config.toml
model = "contrastive audio-text model"
train_examples = 26041
gain_aug_db = 10
text_encoder_width = 256
text_encoder_norm_position = "pre"
text_encoder_parallel_block = false
text_encoder_positions = "learned"
optimizer = "adamw"
beta2 = 0.95
weight_decay = 0.1
Rows from block 9 of the audio encoder, named by matrix and row number. Each number is 128 + 32 x the weight over its row's rms, rounded and kept within 0 to 255. All counts start at 0. Numbers have three digits each. After the name is the row's rms in percent of the matrix's.
# convs2: project pointwise conv (encoder.blocks.9.convs.2.weight, 192x576x1), inputs 174-231
convs2.0 100:127163138118133122148120119095154140057148160113139154106076151123124061155196154085115111174110109103165130102110118202196142130116069158141117141086068123151112102153085135
convs2.1 099:144116142141087146150114142057122142124118112079110133118172100124106086169133157169151127152161151096145105149128099108177131190087133195133176108158095127169141159127149153
convs2.2 099:110146128183156097131139129129151129076094141117112057150110171090102137077137176063165113140088112068155147119151114132078194094125089117224087102121097125158164076151119100
convs2.3 101:161182180086105108169129119123138120049106173126142112129123094113168149103130126116122127146105115128170111132096153058098134115142134089177135107156104119135164122141169157
convs2.4 097:150117104141177120130166138129121187146101151196152135125123143174121156146075150132121200074103187144149173131081115122124144102114151114191150118146215122099207130125084155
convs2.5 103:115144170123139180165171132139116216095116165101117152145128150119133128151113124141097111110109141170100129111130107105148165120089179122151087094148147144121141168148163104
convs2.6 104:147152136162178151160144155121185118156071138093168130138178087166121202157136136112123086084175130158155105158125122095103125127129188170075107084090084183155152080091190131
convs2.7 100:168136134110075136158123135178105146151153155120134148145183119150182059141128130176022112179207154103104147133149110133129107110142169182101112132195147092096155154079172120
convs2.8 101:131167145113169132125135112127057130138169125072117170115126064112101103154155074162124090094164146201105148164154127110138188137124115112121151129147122113105136139164102155
convs2.9 101:128098109105169132095152099107108081109106102119098152172177152145155147162130118121189155114085128162112101078125125114161139131102100152113146118135104096097154165093153161
convs2.10 100:079153143169088142088127068118189162112173152163124126096140123178100131134127180147156089114118176095183102116153189176140066159105158138167140118133122139141132111174176108
convs2.11 099:120166117119176080141150131161072103168130081132152202142131098108127144122065153157116096125151163136136187126113149139111124066163140070134130120094152102079129159120104124
convs2.12 100:164119125127113108087123116141088153086168154112131140126110172158134076108175141118124080162107147135141146132135172097158098145097043125134029148130081161165093090145098129
convs2.13 101:078066105108150108131118133069106100125106092085083115133163142116170129171120115092210109138077082105128157128054084135170089135074086181173162133138148131060177159145123152
convs2.14 095:157145149092051096173108134098090093216086088079092138117114168094133084103099092187118107113211143155102171117120097073167102123139095179115079164115162172123126138152133174
convs2.15 098:122149123094092134158086098155111181123155100147095140134159152124111114095154087128141152171119124160136161165132093128139120122186125150122089126140164118139075161145150138
convs2.16 099:136149122129115162099126168130138175115143154137071115146105053108161092139115156136066119124099094095157129104133138123131163118115097172100125092102153123119131141147137165
convs2.17 099:082036118115115146159082109054140096174109094083145069076143151120148186059131169125098089103165089124101157118127110157132045106120200179174118169111153190143149103213194105
convs2.18 099:143157138192140134112106129150122114134120070191124115128161101122109085092151113102117126127116175093136127107120110181074163107140146113105117138129124107140103122105142131
convs2.19 100:150099144070098138112148182167122157081121122146110132189139141117129072125160070121113109175168071119075117173138127087118166099174097167071156159114131109111097129092093140
convs2.20 101:088133103105154155115160137105190100154127093151117146164152118163183206132071108172161180125103071158137187053096145115131098099119129147119147141108161126111115105143201192
convs2.21 102:131107125092106135093127137102117158115130158054078135143139117144136144130120124111079149154136110140114185128098143121150094094106126122154152130108085149142118166085119191
convs2.22 101:174150134165164135154158136107111138120130110148122131128139110113152112163148134126094206134150111088149119103120169162147159122178072121081142143127128118155144075098128116
convs2.23 101:125142067151155116098134179164130176168120124113095146084168098127097075144112147126104083168076148163120069148120114083116102137113105168147148137173143149154145077128095100
convs2.24 098:063106166126155168113163149096134134079115070124134076155116198162124116148109131102105114157157146137084090111103130075117133130138124108030119114099113147107150095149150099
convs2.25 100:101095102104136180166173136155158114173166162100158123113101171144162135142105109090151095152152136089131149142142088120109156135166120185149091128149093115156081162128122140
convs2.26 100:110093114140123135166114135077043170072133112152140123142140182105090066168137124114171110153109155154146114149126079161128164151124057082087118121109139171141157096060129101
convs2.27 101:125152148097109132137133089084083152141112143176134123108086076088103129150158145103102126129154102075125079112155115152105160082090132060134107093070097068174115101190111127
convs2.28 099:127147123165144167143143134088123181175146130080169082124108105104201128143142107193095110163131123125117123131175118114118178140108111129098134100115083157146057103090158100
convs2.29 104:145175075126088123196135137105121148114125104137208102118080154133119112151117134153122087100095111138139111130113130171134118134106127135188099103111128161086117101209137040
convs2.30 099:101161184179112188142100085141106142088137158105129134126105087128078183180167143149091144060128120123101110146125093125114125091167124190143101146064146166135108176104127156
convs2.31 103:121095079161064149111140111061159120134145126114135115128103151138109117104088163145149179099090123112151175163127130097108106106157102062218111150173088159086122155139094138
convs2.32 100:139168157117105146088073156141122100060102115173084098141148135161156162155148130162117121066137147129099137153122131139125157091144176157129178167150206117174075140107146121
convs2.33 098:068163162138158154112141117114139092169107121148186171145159120133129134123119132149112139090138171150155080128137098129120144173148176068095170134199145107148126191137165128
convs2.34 099:134117099124114146202149156129127087167169128129188102106176097125089124149092122189150148154085145128110086099187141144107144141102083103102148148124170140146136165131108173
convs2.35 099:139117127084150156127174138146089133074120162155110176079189115107173100056187164096086150125100146127167099157145100124134187155080074148132159114168169150139123165090120143
convs2.36 099:066144121172147147155123132158098180087144099170060184089138065119144083139145116100123123130122128097113059178158092116144093097153126132085132184126122165190162087081085129
convs2.37 099:129158089154176080168123091175144111066100132110120158120156163122139165109157098115093158183124101134130077148130121170108129085091093183210124102101130098122132137079138176
convs2.38 099:178139153144148119134133089079071188174095108156103146158205036088077162126102149124102135092117126081140104014146129128157145112084142052102129088132163138146133103124160138
convs2.39 100:133088140157123136130111153136107071131095152162141113109107126176095116076093134176094098099125162107147127104103118124135136116145155144156128159143137168108138127080133059
convs2.40 099:139108110108139118072126154174185108127098138113138092112112141172119156124153136151150119171150114153158108121097121098146062125105198152121144139121139138151081086211124125
convs2.41 101:089108143139065085111126170073119174146142118129183113158170152176155127120106131106138076085174141150115127142185155112150136148101194103131139139124180132110143121162129114
convs2.42 101:105111092113129121067071182119141104110144110130106117125102116135128173133186058120144137071117126173150153180120120168044131102110155130171101109154210131031119126086210155
convs2.43 098:102166138202103121139174118109182095117139162094118119144132135168145167144157183105146113116108083079114114114093143156127122112145165154190115103085116128156082201133118133
convs2.44 097:148116131110111108172114134074156156100125156202088089096107095133124091135202173169127128165113069149091135139137144172137179103145077166069146157077166089151110088129144096
convs2.45 101:114117144098158167182081122141168156101143132152112121140138090167123205076116143070105105083163113089144067087188126096157147136141156105071203157066102140129078132115150108
convs2.46 098:105098091139121151120116112110115172155128142094107138087133133141127119052047104134129097095075124087135136083135144110124102088070192139143134158160076181138120136182096102
convs2.47 099:158117151085114141145122166156143117126082094142134095107130098166184153083097097117029072158086149103159132112146104153117162118138155139059107136113093121115097104151147155
convs2.48 097:155076138184134085080127135108139113143134102124158162147109106131096142166159114140139128168135099101090108177130130099110190069095185152118175138125095099113129132106110106
convs2.49 098:129077107131113127116117132068157131178113139159078120107097144184125122077114156155143124132089087177166095095087123131110077127083112156137161165146087159109148111168142094
convs2.50 103:106183066124079143146138086093105116152119091129109171085190130069080085190163144210101133134112151153121172100166112089177060124083225124154139131126194116125174115104139111
convs2.51 100:156213148154134082118146095140054078148128073061135178081172140114103119151080088189148125122116163163139119208123103152070101121098141192182104098181118120105088174113118156
convs2.52 098:070157089152125101107095115097185155093104142132110126160126099120104154091147198144143127145135097126105095110172110201089108116091132139128115106067101124130124082125153125
convs2.53 099:119135149106152089116114136109131081125147180153122131129145074152132158157114126147122158073165104156127152121172099192137164143124218188126151154118142128107121103014125163
convs2.54 096:142161089076164122132108103148135163107173171133144153116120115129130165090129167151069136165086151148167085119164150175151157131074162133120153151127144163164146134071171166
convs2.55 101:137113138059123134145104146151110132034070145152166136138126135196180159118134124128107149132156068102059111000082190155155169113171075134108122156099125139132141137090136172
convs2.56 103:101134113094132181156155115163153095079115121115071094165081159071137171111129133153121147151139118144107158129126100118145145115116075123111096124171169109116109130056156114
convs2.57 098:139141138163157109157188130110133068123142106118130113145188133103073170088155139102139193158088139141130074094120118120126161180105114104109155139119163201094155160108111157
convs2.58 101:107099072129129115109094129156133140140164123137072106091105155137125159130152135129200171114067113115074184153116182118129100164076089142148148115170098197117147097131124209
convs2.59 102:126134081103105116134118076147131113087124153126144155132128096087015102115100138183180098053117108151114050083129118104134086103084181103131073173105136028144128112186104114
convs2.60 101:126132119172121109082127132214203060142095119101159152120163143088154187136120146137144183205158129143099172155104165105128167082139150098130097108149164122136129124070130146
convs2.61 100:126180141159091094122133089100106135126127163146102107128098107069084099129103155133174129099131140119146102201125113118090052112085146090104133147141205147132068144155156161
convs2.62 101:115091126192095139112122129148164086156118126147169137123122119139105111187091135119135126118194192169089148162137090112087126196100095073084135136158069076122121158146072106
convs2.63 102:176102167127132143095130164157147129113131126091122105111104146159127103147123140198169091161155133107119151105095115184134156090193151134144118126099180056163150137131190171
convs2.64 100:119099056132111158094093101094065144174175122143102170113154109106096084123155141161153155165111181090133134129170147115151049116157119126095179171117143121098182170131074154
convs2.65 097:127135138105162127178132114115055123191125170056086142131130073132115091124201082171138183032151116131120076104131138119125078100127136129106139121172155118190139117176098155
convs2.66 104:117055140158199199178100092112174048142089122065156171175123150086091183110114097088155142137121096120128140090194178135091161107066105136099093122140133133151135158109120094
convs2.67 100:158191127068168160144133155161159160112148110172116128094114116065169135137178096139128136145163148107146129113148125135107142139128108141144064168146122106118179128109142132
convs2.68 099:128140143150120164106065133122147138155155141130181140125183095076065072147112150146087097137150095087129104097150081162146117131131145102120149075159111136133143138118100110
convs2.69 100:074130122153139145099146120117166104158167163067085145091097093135137134113131106153175144178161089099124142139144135154166153151118130161108131119110112137141125178091119158
convs2.70 101:090127048085067150145167103146148067099106079123106118143138146112120141107148061102114101153150105117179138118100140137142089105092126131152129081123140147143132151145126179
convs2.71 101:124136133136130122136118182153146116118135213129113128095126209120177165065101180123131162153110107068142199099139094110176113151138162191167093157109152112142135131156145152
convs2.72 102:101184187141080185107107105158123076167138114115188126146105162125146142138122159168193113138147134154072197154166178115160084179106117133090191153133129120170119130165137112
convs2.73 101:128110104168192094065111121192158103159173138072207154162077101133125178103094138099155088119099053109117153053136140127142141112117160144110088146077131145177132094145108148
convs2.74 100:123093086073123199129184097121136119094136128118108086095149145145132123145152101104128164124158075120091099120150120154098131075172134147158161091132130117185153179167218134
convs2.75 096:090130088168157106133120110133204125094128107091111102140098124119111155176164145120198173097181095093112192144127126194116180125156182143154177124063126133164104151062105175
convs2.76 103:128133090132092170136069152124194152101135116144104161182093086134157126154155066172105117113144132152125126116088083094050132132121099129155097121141114133173120080133165113
convs2.77 099:140125153143172104115158182119094152136168160105162165129142103177085099150154179148069066128119143117160151101135159126134217134098114119101114135027138180158150120063125130
convs2.78 098:155168168070100133119148095139081148127166131104130169135172081085179128125145153125092127102142161141154093147161066180155116204106158125112176106112113170122129132152159051
convs2.79 102:159114162091138216113205159196129127089087111138096141094160129149157124162203149044052127173130111090132107113157176195145089125140168177085119165149141109113177154116154175
convs2.80 099:097100156127144118153134121119122114129178121136136165094127089129067154127115157113144150136122111143047089125173125209116110167085161127137106143100173123146173123100127138
convs2.81 100:125141092106114105179099189134043121107143179095111163115103158141107084120147103092119126158145115080156114148133176148153140135122103104112157133137086108174182176055132125
convs2.82 100:119194144085119084168131111108075135168200108143131144158101114142154092175134107090160129092072056071169153085144156163126113118122125159087132144127144128161145160147154159
convs2.83 099:127183119097161159158121155147191098125165114101181187120135139105100122136109134159098161069149121142103155155177087087132130171087202138165079073142102082082203235117138087
convs2.84 100:114160088125164150138159150160126169093111193133124153133085117139113156080111127068136124106110112071158189137130127114134143146117171131141168102132081138101136068143075115
convs2.85 101:141100152154141116146197146083155117140114116052120178108116176172143135153102098204118129135118081163142156081176165163069078115171121090124144133124099142118124123169109187
convs2.86 103:183129144143107089187133142145100117153128104120129117097138139152119114147151061121087132088137150211103157141128134122107121142179158143149059121121094178142123072087147118
convs2.87 102:141155142133094171122097098149200170105115161120136112143156121102165117146118167113110122155187128089113150133131177170150091112168166135075099087087118097127120133125148057
convs2.88 099:122141135118125052105125096115138176184151066155112140205143165111109136112087115162115126105130135130100122105122111127121067150117144098063113122128108168113151063237149108
convs2.89 099:144102138060131149133169122166137071110168105173093171106139129117079177131141107142075106108148128167123131147123155142115127105155097197123085161123138145101129202171142125
convs2.90 102:138178109033113104105176130202128117100149131133123110117181118116160048142128127097079129131134142132127144172140100159105120062175111121108123155161174165110106138146137124
convs2.91 103:140152136145121102170070136154133135126116151116187130160094083107081125152163153073074114142174147123070119078174099119194126167196127102116152119140120064161123152127117115
convs2.92 101:161124164161146126148133135124207158160100105146143154092119109145157111151124137146140166122160115161131149139135115118122114141136144078107225119134119080137138092138118081
convs2.93 102:051132116131086140053093118140113122168129114115070139079132064073073103150133179167070139147137172159087089144135120075129081111099134145107169114122136085118087117146138101
convs2.94 102:070131110134120170145129157077094186133157187127133105163139089171117072145164084133177136100183154176114124144155158114090124148170153101144095155131111130151121192150137107
convs2.95 100:143135091182097085107144153165162135083128186196082154107089153121137061098181148103100088161089147132136128104181192167090134144106019099130135184151145124144082084120112122
convs2.96 097:192145096091110059131117111122162167140090117105139140139090156156165162065100124103105122146118072165132143123173138175084141089129128149147080155112127104179099107094155041
convs2.97 101:170141155079164086058138092177087137145156122147165110084137123135137114130157105095170121137122158127120128202142123101057142115152113109157123117108152106174124192158107121
convs2.98 100:131113142092148177131146098135134111140093134074043095147138160079070103106117082082115156118127097102109152147126095090139082115132186101142139120164141167138115204113099160
convs2.99 105:148118125151115121079106103139138126175183129093128135108096079162136151147139095102139220107151191133126148163118152096071133154114105133072122169092045144124114094107102090
convs2.100 098:144097102168132148134112122066102156128143135109167089126147125172107109165104129096143069159148140093073083156109152072103137102128182137133116097128174124185109125136152113
convs2.101 099:130148097131169163167166144150207109138126153090113139167144135209205135135140130106056196109196135120122101132137160117090177091134146142081121116111111133076128156097131183
convs2.102 099:098142108196167123214131090098171092121119177172085131108138061148098142084120081121094131109162128102085080163171150139120140126109164125111111147116066142062124145094094068
convs2.103 102:106148114130136141167143113147060111130030104214131132093153109116184148150042125101073182148058105127102044126157098125114145114131123125074077073164148092117134118119132147
convs2.104 100:159180175149169088073116044181080119153153113126166115115153126103111091135161128147201112122132100127125102148133120109166172147127109085088166143152104122120103087136092134
convs2.105 100:161066117146155168097063174133153166098144171063163137091117208158132146082184157087177141143115127090155110136076076128133153144160092137088129141157069142129106110102107111
convs2.106 097:167149121121091126132199076178134138065123100157165099163126137103067125118141164165119101137163134117145104186115145133114141108077113174102131081124143091158141122168117098
convs2.107 100:135158058114080099189197161167117101095097169177116098156103174124111152123108181077085107199121114183100130130133123209095107142078143105128199107137140132052101099154130123
convs2.108 099:111122116150112185091103119155119128121118119157075099135108194103094124095162125069158108080173164141124135134109105071104096137158126146077116099180072139170130063132167112
convs2.109 104:162134158114108174166127125160111109128146231136173182090112149120112084098153115137046134150205203119106144127094144131165130152124168104137091108158083140133124129096140124
convs2.110 100:155137158125173116144089134109167126113154133093131104155151181144165169129175126147102167146112121095135171086122093130169111123137120152080136160113085155082177144099172154
convs2.111 098:127078134147124095151146114116124117106160133149084162148121162138071124115101148068172190142146143137116101193136081118097076103195080142166107172126132201067166136093117104
convs2.112 099:172127128170173104113201131159201116090103127132129130146126144160177149131086164083156124095128144075165186157109133161091153116143130170110181165109181091169169171042119171
convs2.113 103:133163124142079105080108123109130119159125139083072117129174112118151161095143111118132148114143097117085027179108108086081128144132079113109114108103094182127118136180086063
convs2.114 101:090121082095109152136148137106130122089104142177124068129070120172144152140106181181120097117092098127171147057074144132184127169148176093167108166113101170140126085158146074
convs2.115 100:112114079131196091135085073162084147151109136139064182088153098092116103136183171101120165093136117141117092096077096097170117160121168109134159123159139095098105131120161104
convs2.116 100:089144112109165126111129077105103136185058109104205103085120190092128154147092124147141119086093073064134228094153161096128097079088146094091156105136077125069152178138106157
convs2.117 100:155134121098172124112119092149121164109107128163124161117117141053152080171179092062060135122123131175155098141133145160123140144117130061161168123137081117148102161074142118
convs2.118 099:106108084092127091148142091147125113125110154163190166134175109187125135151138195091082142164105142127167087086133167192104129143106120128158170144170133116126130133101051120
convs2.119 099:086125173126069039090101084082122108124110125132085112061100116172083113126143137121142090135146100124147050173180109160120176153096054127109091108088159169188088135114107127
convs2.120 101:116123082127142163128191156170218151133145091095139138135133115195129138121101154137109105143171143086129123126106173119107148170153073151083186160139108172135151093109128158
convs2.121 102:122183150109142103096107099184081162070103129103139108133103099129152160165108139136208175134113089155136116128157080094141097176118094107129152106145131105109137117146095171
convs2.122 100:107115109084084164116169097092148109123102115103145093129093132097174131048163109109120135151180140140108167094168099155118176058158068109126104140108164176101100065152092150
convs2.123 100:150160111137136174165121065143150128154172183070074093136110143120152158111182165157108200183171114084158119115120120121176104123148109132163177140166085054120118146092145115
convs2.124 099:135119165166121145150088132091089062084094076127140149111136083145116093102140119135087162095160107152081129142140136141159125101128160100085168200177157137141154180164098124
convs2.125 102:187128091089098156113080057117092167125173133143183147132170071126136118116143119111050093177112105115199086074077150120084139123154089083111132125151125112207124130084140135
convs2.126 102:087169096144100171179125088092178139121167124063122124149126089097106100125096131146180127112116140119161140124143162089110083142108189129116169105161063104103139152091125116
convs2.127 102:134169129130119115122109066116114083162120123144154098132082228067108141108095149091141105090110111096169176090134169170083172157085097113176112124150088045139131086188135101
convs2.128 098:107119095081085159120112181119173111098158144067141141131139072182112174106138146147146098118154113083098149107171168119148128119176143157100143131077104090132079130158172135
convs2.129 100:182117118097161200138114092102155112135141149116119146135105114111137123149127112130152155196100136124093112164167156119089156121145033157084111146122136086123130168094202121
convs2.130 105:077122102107097137120119103096150135135128166082159099072162097115137136148087149121088034106119140099138119148113102168122090136138158131153132115128124063174106088130130130
convs2.131 103:099129115066136133058157160108143124136104128133055166146116126127187141154122069142090090146119142084137184067149156177195133078156124155119170112145149063150140178107177196
convs2.132 100:117096104148092166171121134144132107158168213153165125093106148094059145131090100177080103128166111142144121145140163116086133143119177147144123144115177132084157162061132114
convs2.133 101:086108108103173170111173177188142191161117107105180139118144114092142152093045176186128128087077125109171160126131143074112165159112186108153151145132159100148165146116113109
convs2.134 099:101101155124132102180148159156103172171136146167126171166139140131088099126144126127111118113180163177118102126137157133183145129167164136134079150080136161097164138133061130
convs2.135 102:171064187119148179109134132203111162186093126090178127100173039119084145120160143094170123151196116108094138152081139138178151092120144080101079097114147145116171113099108090
convs2.136 097:156111082131136102166148074115185092121151135134148091188107133032076173139147127113118099167105164131101128139156142151087097110131079150091164115112070086132121127108092116
convs2.137 099:148169178157160100142097135143081151085130154142118121179107081143123200153084089107072119126183205142142091119127143163146141123177179154069124100130127083148132108120130080
convs2.138 101:121087171115158111066125159135085130100134135087096133091106097161126138134178148102064156134120140093108149122133102147109162140125103184058134157092159192118162099153133152
convs2.139 101:105136154112135182119108113109143123129136092058103101076093175098147136178100111120127092161093119119081068158073160128147066135109086152131116135144079146077118141151128175
convs2.140 098:146109114166140145132111087108034169156082146081086129115132116086091154111060147171144106121105205125177079162142096130137160102118180173157121104074138130165107096134149073
convs2.141 097:115178118129101106131113135125072094174109125110118159138108101067088088112155118181094160102077163118099115088162120100131093101128142140133136133128091149128124130130142085
convs2.142 101:152144134180095127172162121171242064116079104103133149151099148178136149200053063138142165122163087144097148145097119193136123116146158129083105119144082075080134118134169134
convs2.143 096:145140119153146176108141145135211088194091138072136063079169145114135112068119119177127113132202120130147184133135081110130175164150166103122159172137199099159077137101147170
convs2.144 102:139170128205167097102158118118111093155128101109195112087125109133137174116123166176123174127101095124148099113117161111163102170100104095130122063128090127174082131050087115
convs2.145 099:139120086157173126120134090121127120103124136133159169151110078095094161154136124130120166061132162135127103168148072123149111125121204219109123148136114140151162122111127122
convs2.146 104:071125141112136137115188135139082121186069148121134126101146146163158141106124096160074136074163127137137144167128126086116114142098204112137119085123099114222101145127170105
convs2.147 099:097173186133109126059145077212089099161113151117179172114146048131132137086082134150087069091132174091208106121151156149115159143113192143111170168118132111105114138099093139
convs2.148 099:108098098117138144055126133149145163173142117154071109152135133133152153135133191083111108177086080099123109100163113178102067154116089044092153120119097082152085096176163136
convs2.149 096:169136115153129093120115124133148083154108094047138129116154093111074116142107166137140170102123111124127081147060142125102159124128068107101128130140114151098186124094160162
convs2.150 101:139140109132129172127137115123143073098137074111072115166099116137087054133083140158125114142163128102023100213089102131122104146136146095148139128122144134144125129113117142
convs2.151 101:157159153092133152128093151139146096160123124079088145085118201113162178111150100164098201134142126132098182170122135082105148159126119150076080162118100168125134115077173133
convs2.152 102:130099129130129083125133165124047175131146151101107124124164064132111076164206112080153136160072107156135059119139127114114140112137108127115074099144178137138151148127027153
convs2.153 099:145073125104138152141147118116102120114162100200066126125127162141157145153171142059127163150106117123151172166156062114168147114110112152187138136148161156180144144152140113
convs2.154 101:135094119069116119129139162114124121157158119118053148146095167164167141156147075142176152139121068125103118138170212116151119176118104164159089143089089122122087103144129159
convs2.155 099:179139143147142102069134154124136132127165102119112173150113143186210125099168180059127180106153150153120138129180099077176194163179102162077147143135139181107097132099130111
convs2.156 101:170144185144111091108159130108099133087140099192100092123143146126105109103132103045191131123084128152128116034180123070152178137133078090089100129120153088202137136142145132
convs2.157 100:105165115141177114164137096152183089105119178089134120151107152087156161122086119140150098189173086077112181099125095118096080109101127164143113101122104137125164153169124170
convs2.158 103:175135103135159160107145122125171133118131125119144128120153109149137120102047118139094153199108107121140094059172129136121115182097153064118073188084072141147166061136143145
convs2.159 099:091124177112139154125137104140095083149117152144134101114138136161143117138096085111091129109086143159137141129112154079127152167138151138116087135103219130121163100160096134
convs2.160 099:142150154100115102151095119102162102125110063112105116086114135091050101147118128096130083090100117147112185133118142096149103145104152144044137179133114104118158067117104107
convs2.161 097:124122111086080073168114090076101099148109122113125126094108077123059121174131134151151094113156144106125133141111143153151174099082120136182151146155123133082116118222112099
convs2.162 103:086082159065137168096156153179113174117092148161127100126106175120137170117156130061101145177133107105169129040075142132119131121136027115099080119073100166174049072113153152
convs2.163 101:148103146127111109128160123090061145075132133198077169135118093223142090115169150118104116134142098084124169151157127123187127134118121115058184137144180103135097098171110174
convs2.164 097:151149160122118127098201122104163110166190179114142119152159091114135155109174127131108166134121113095138166113111147087085101129153065116113151078163158099162078160183101144
convs2.165 101:094148116120133171178044080068129094099132126130136094164131109114127142156116132108169137109127099124104139120132170118119121070157098111154121141077167151121168145154151129
convs2.166 099:160084138125072175130127110136115144138108089154133118090135153067107051074111083128088093097139132136102098169119153105106119075098139120164091155157089117110161150115120105
convs2.167 098:144142121132112163145139148186106112107140140089160098111112170112100092095168114106046098147167146127129177122127095099034078151144144142096107168125175063115190148074188065
convs2.168 098:046141115144055091170131126097058103168088126123154154153118144121129081145089114170103087098068116119141123120135120146108161139118211138163078152125153139098146131083128136
convs2.169 103:083087142150142208157096132130158117158081110140173124159101121120155103100159138115209094119159130173086078150132155097153165099092152146075153089092108094119085123170106115
convs2.170 098:158184160098084130093144081138097123126130107138118135118143130111166138174141152067127152154120173110104117109104137138153141132127074119153133122195168163150117142199130074
convs2.171 099:159151158141108117132108124173145145128098159110100167126175146121163134128121059085103160148119136127154158083095166164159190092176237127121151163140129145092137139189133142
convs2.172 100:100108127097110102145132193129156126125151121151097179105147114167181126147144142120123149177176136108088091152110165156139122112100146142143201136093175145123143122110113146
convs2.173 099:113118131133165161161147124126134143215130081127130132119146139136143052196113157142115105210096122160142129159107094115092119143104159087198142124172190061161139161139135120
convs2.174 097:091098141039099103159179127132090127079122132175063147071085138098123102179163140126109133130103184105122125135146126143176081151156193131130188123171155100152125220054125124
convs2.175 103:143175162090150121113135168118063157141144110179118128153131123170162112176113187080104111097144122181122063159118148143116151108107148126133126123139147099148067169138086131
convs2.176 100:151108129148099093133114131077134147159137142142100150127100175106192143132139125164141086092084123109112178111107148139147070133078123110188104104060127085098078081146105123
convs2.177 097:128125139123114156142124143109129117117129121097135178145077172075155133124135102094167135179120104104091150143140137113153127194101044090153145079130115097172093150051119185
convs2.178 101:134137121121161205145140143101138169122119063094112103098163047126165073127169063137079123089113119104143055071166155113151115172112139085124135143088104141137098140184171139
convs2.179 099:158163107123102097156136093106135142144052103084127116131094161054101143100076128140142138175092127145126189126123149112117138121106144132152070101139141078064156151148188102
convs2.180 102:078123082143069107117133122105130110116091085126104099116126089085128085132140099129124106150059117074124159104130119177133139091093101172208155090185108096128104165150131170
convs2.181 099:137106114105182133090133132190152143166161118139135152111120138098128143134095118165183110115050127094130175071111134186163165125143123193098175126145126121115137144095172111
convs2.182 097:075109140117131160159171135125159077093185121143122090111107176124170114148075121200124111154139135147173171185138155132169070155143140159148187123119149134111120174141125159
convs2.183 097:117152162129152146146147171121080222168116143122127173108158152076149127157159205130075158148109195135160084125165132137160198156178141090103183147122199101107131116108146090
convs2.184 099:110134174134128142124142130108189094106056127080149099163090179162160156191069140102157118101132082112109199136100146115132106097119144130159132082114137070117108100186156152
convs2.185 095:112085143104111121120163133131071194099114122156137109128113057113091170129143143100093128161141126128140149097133112176143140126157097168117124147076147187148117153036120147
convs2.186 099:118101119124198090109088112125198101097117130112155119107168137154086188084055150130158076166069112123157142052136120149158126048147101146183132072110130199116179134149143126
convs2.187 101:119122154096157239108175111136152077085084138064115127110169133123151161152081077162116210125124136122083132126104119152085106153141182153109147138130152204102104144117128114
convs2.188 099:155134183100170128128126156126113119166096145118133179148145120138174071111147114113131141126078151102113098086137151122161133149142135151066137128176060136144096140204171163
convs2.189 099:116123135137148163165140118115093125049191132165143127118162099085137142144090185089157065114106151115106082157088126108150090133168131148126175129155143117147132099179135093
convs2.190 101:110115156125146122105134178153106162129107137099193094120160103123143148138121115207086088142110133168095096154145111173148131159125180089141138094120177108110138167119134137
convs2.191 102:083207106155123155114106152123101151149152146115035074110129155128151082128125134154134136157075152149189094072155113141126126132137162099157107134164149172179146050160101118